Weights of a small sound classifier.
Data: trained on synthesised imitations of 52 everyday sounds, one a clip, 39062 training examples, 3.8 epochs.
Rows from block 3, named by matrix and row number. Each number is 500 + 50 x the weight over its row's rms, rounded and kept within 0 to 999. All counts start at 0. Numbers have three digits each.
# conv: width-5 conv, stride 2 (model.blocks.3.conv.weight, 128x128x5), inputs 120-127, a 5 kernel for each
conv.7:503499492500602518516488405493581537571432506502498423510552502499399468501496500450479559518548493506486487498488498467
conv.8:553492496608496485704541411419493508548511501439505409505534507522461556515587520508558449635588468499505517501506485501
conv.9:500500501500607518503484474506513504503543456560497534445537497602501410495542550580480419489489504396531542500498511537
conv.10:504482494515510490530536330474519489495496502496483549504522531492460495502476483461493613483447511520489508547499599486
conv.11:504516507505492567490503482488515578515529486501507371476483482500504504500498482591657462507611501506459496484494499580
conv.12:489494500466501543500488467507475610507460543462549622499494453480489496515500525501483448517508467506505516505552501495
conv.13:490513504497503513512525484424488598508500507491495494478500495498592493529478341505562495501513501509544512502488503505
conv.14:500501475532504544600504497482504500548493513495498504486514576535508486504491598501187492532547538500502429448527533506
conv.15:520426500504492578606511492317599502477496448495500508499494497540543529514464500569461486500427500519496498486495516546
conv.16:498480503506494631585518337496515507500502500474501499492482503546559510500453512503464439462488507496646457497504528528
conv.17:523506492499500534487500474505502503497500500503506500430510514521495520518495516470493504518499735509441497490568498507
conv.18:501480482486472502554546490368524498500414486498544474515533504502464500489494563517507488480500480500500412488515499499
conv.19:468500492491490478495562473500500494563483492497519501475496501505509501517495539509483495500788497477510501495485505518
conv.20:496500509523579500549512502396496481529421491501516552483502507496488525520551602507517479497534515576442515495578543517
conv.21:495468503568528495556570497479540434517541553498477496491518562531439504485504467536497468461460576493500501498487497505
conv.22:514506503498499513525493502520478527509497503443546561493473494492490553501500490513501486506495469466505583477477451500
conv.23:515501500500498500505478504459514474509545486501516510507495499532496512567525569492602489512534449502499502535524504579
conv.24:553500508502513495501523544487500654509520480506472599500502504500507530495448502574498498431488970467512500505491512590
conv.25:488498500494491512502504505499505577504434459500378498520516506485518529502506467532460506496514501505520489519488603500
conv.26:500526498498516497418504568472591622498507379545500486450500564501512464499503557513508457461502518498499448505499497556
conv.27:497497468555504500488501494467502499490500638500484502478523498512500511498492525574500402505512502450480601523494492538
conv.28:500480501568502498475630491500470499498510501495500375502511514505438500587499559476266508486501610498491497501505499496
conv.29:498485451494500516489478509502465505485472503489496460501629527506502452513498519507488500471518477512525501500521454514
conv.30:494497499504528531507233509561487395508550652498500499497508535504504491500536328503577478487493532579468467497499517513
conv.31:474497443498516454493513552512482416501651559506484523498503502503491541503418439524518473469498499578480501511500493526
conv.32:501501503500487498507420504508499516575510499503479469497460497509515492468503499502555489504482495522553413491585545497
conv.33:460456486498571512517679481407465519597606503499551499486521499591530496366501497599471485490536587516489498500525589611
conv.34:509512495582519479467501496575491455498473477518512426536498465516500502625516500501409517497528434493483619565551501418
conv.35:500522563483490467501500493509504434562507502500487497504502498479474557499503447385586491419504496496518551536526500500
conv.36:500495519499510458499507551480491501520551564499512501607502552516502418501544505500479481513451501610486520486473471465
conv.37:492496500482513488434495564512486385517500578565499511473500502467502504502518509502382285522572449457529497512521500568
conv.38:436500640495499511539483500500494494558494485487501507594543512500609494486500504530492501494507505541500492502508520501
conv.39:508500500524529501493497565501505493499506507502480491534506502498407582483367407511690527430409571475499497496513480491
conv.40:517509500529502497481513494513465324637581501500563460488516501505501498521496488581573476469524485513499502528490526490
conv.41:486498503460518370500504555511553528500376514504484490489522500466592473504487460544346499446522521499534503502477513476
conv.42:492483500501499529516298490516543497509475506477497493567466549532517490406550510492459503438455500623584474483511532496
conv.43:499500484509592502499464505506496503496500499511622468353524489514459500496516519496530454487560523496419485496552482499
conv.44:496493489485499548497497438471516566428499487500503500501470523479505323476500467491506500531476506497492506349497420641
conv.45:504485499492534554474496468526494491451470502505498478540460400486520504502496526537443501467523407469493495551518522519
conv.46:500498490515508511501508447496502488535524551533425530505444533504525493506519426541487524501495536478493523544497500493
conv.47:497577500485477504417521570508505505502488492523502418577518505500506430498427545758412467462398512585535471499495501430
conv.48:513504500507530594495498491522500453519506502497560500454503508502513498492403507500559501493502500537462505499498495563
conv.49:496502502499500488508483492448543504494502484479551516502365501504517501503509513491501502591496599493502506463486512592
conv.50:500495497472488613465475515587502497435605494500408501500502524486459489488528471421503545494499515601563464519513524507
conv.51:502516509500501519497482506476484507494445488500498500487564504497499476527500512493518497503535490509461506528496517481
conv.52:502500499502482476486508501503524517583503487500475500505498497511507494505512561521503470406675451496510508495514502501
conv.53:500497498490456498483542490502476477523497460513504500508519532498503514500501458500618477533480473516500503507551503513
conv.54:495493493495555461569483506486548509584500598502487501507504499473500367471504474294415506543503498502504500498508494496
conv.55:523504501450504507525419474598538492498503499507583504493436493470500544465378547548434500510592334587519494462502520503
conv.56:507485491503487487498518442519513488575535491490575480528480506500497501494435434526494472489466485526503500521510468504
conv.57:500501499511501543627547477412500606496486513501502413547530499515499496501554503493500557439502498504521500497522517507
conv.58:500501504500500472505506505500524505499499503468539534491500560535496497503565548480448506500364500531556518496544513498
conv.59:459505597501524513476494561501419494411501539499472465500530500542600510476484475483506517517483482600546507510462506500
conv.60:490429501496525534518476500502509475500421536508506415501504520511389501492483503500399621429500536540540501496520563511
conv.61:498490490482491500499505493504500499506500500498500615451499494633501490498478477525504528499496522480479518512498499501
conv.62:503499501541484606500500458474501506500506546517499507499491522530495511486399327502683527497501529487541535502499509530
conv.63:536504468492499486483524502444533638510482498509517513490558534498444498534485495517499449493496429542492476509568501492
conv.64:501503501500496499512495520499461496549512501414518527497509488473472497501523574333468524516504500589499512528561451487
conv.65:497482483500500489478525487509526497495506504569498566451497554460568500489484477522487531500380622537500490499547511519
conv.66:491464496510627505493459514500508501502496506484493615396504562500538501500534512501499376532518499531491430514500514538
conv.67:501499498499502500508508511500495497505430498504493502493496611542523459526611502475498477524499512629461498522502495455
conv.68:564557552512490452504569492462376347494603639529470478575493501486548551572501529476493453509367494521503485509525499461
conv.69:494501498512510482442709569482586498452494424568510527569449508493686494480534487501522498514437439500554585510494504567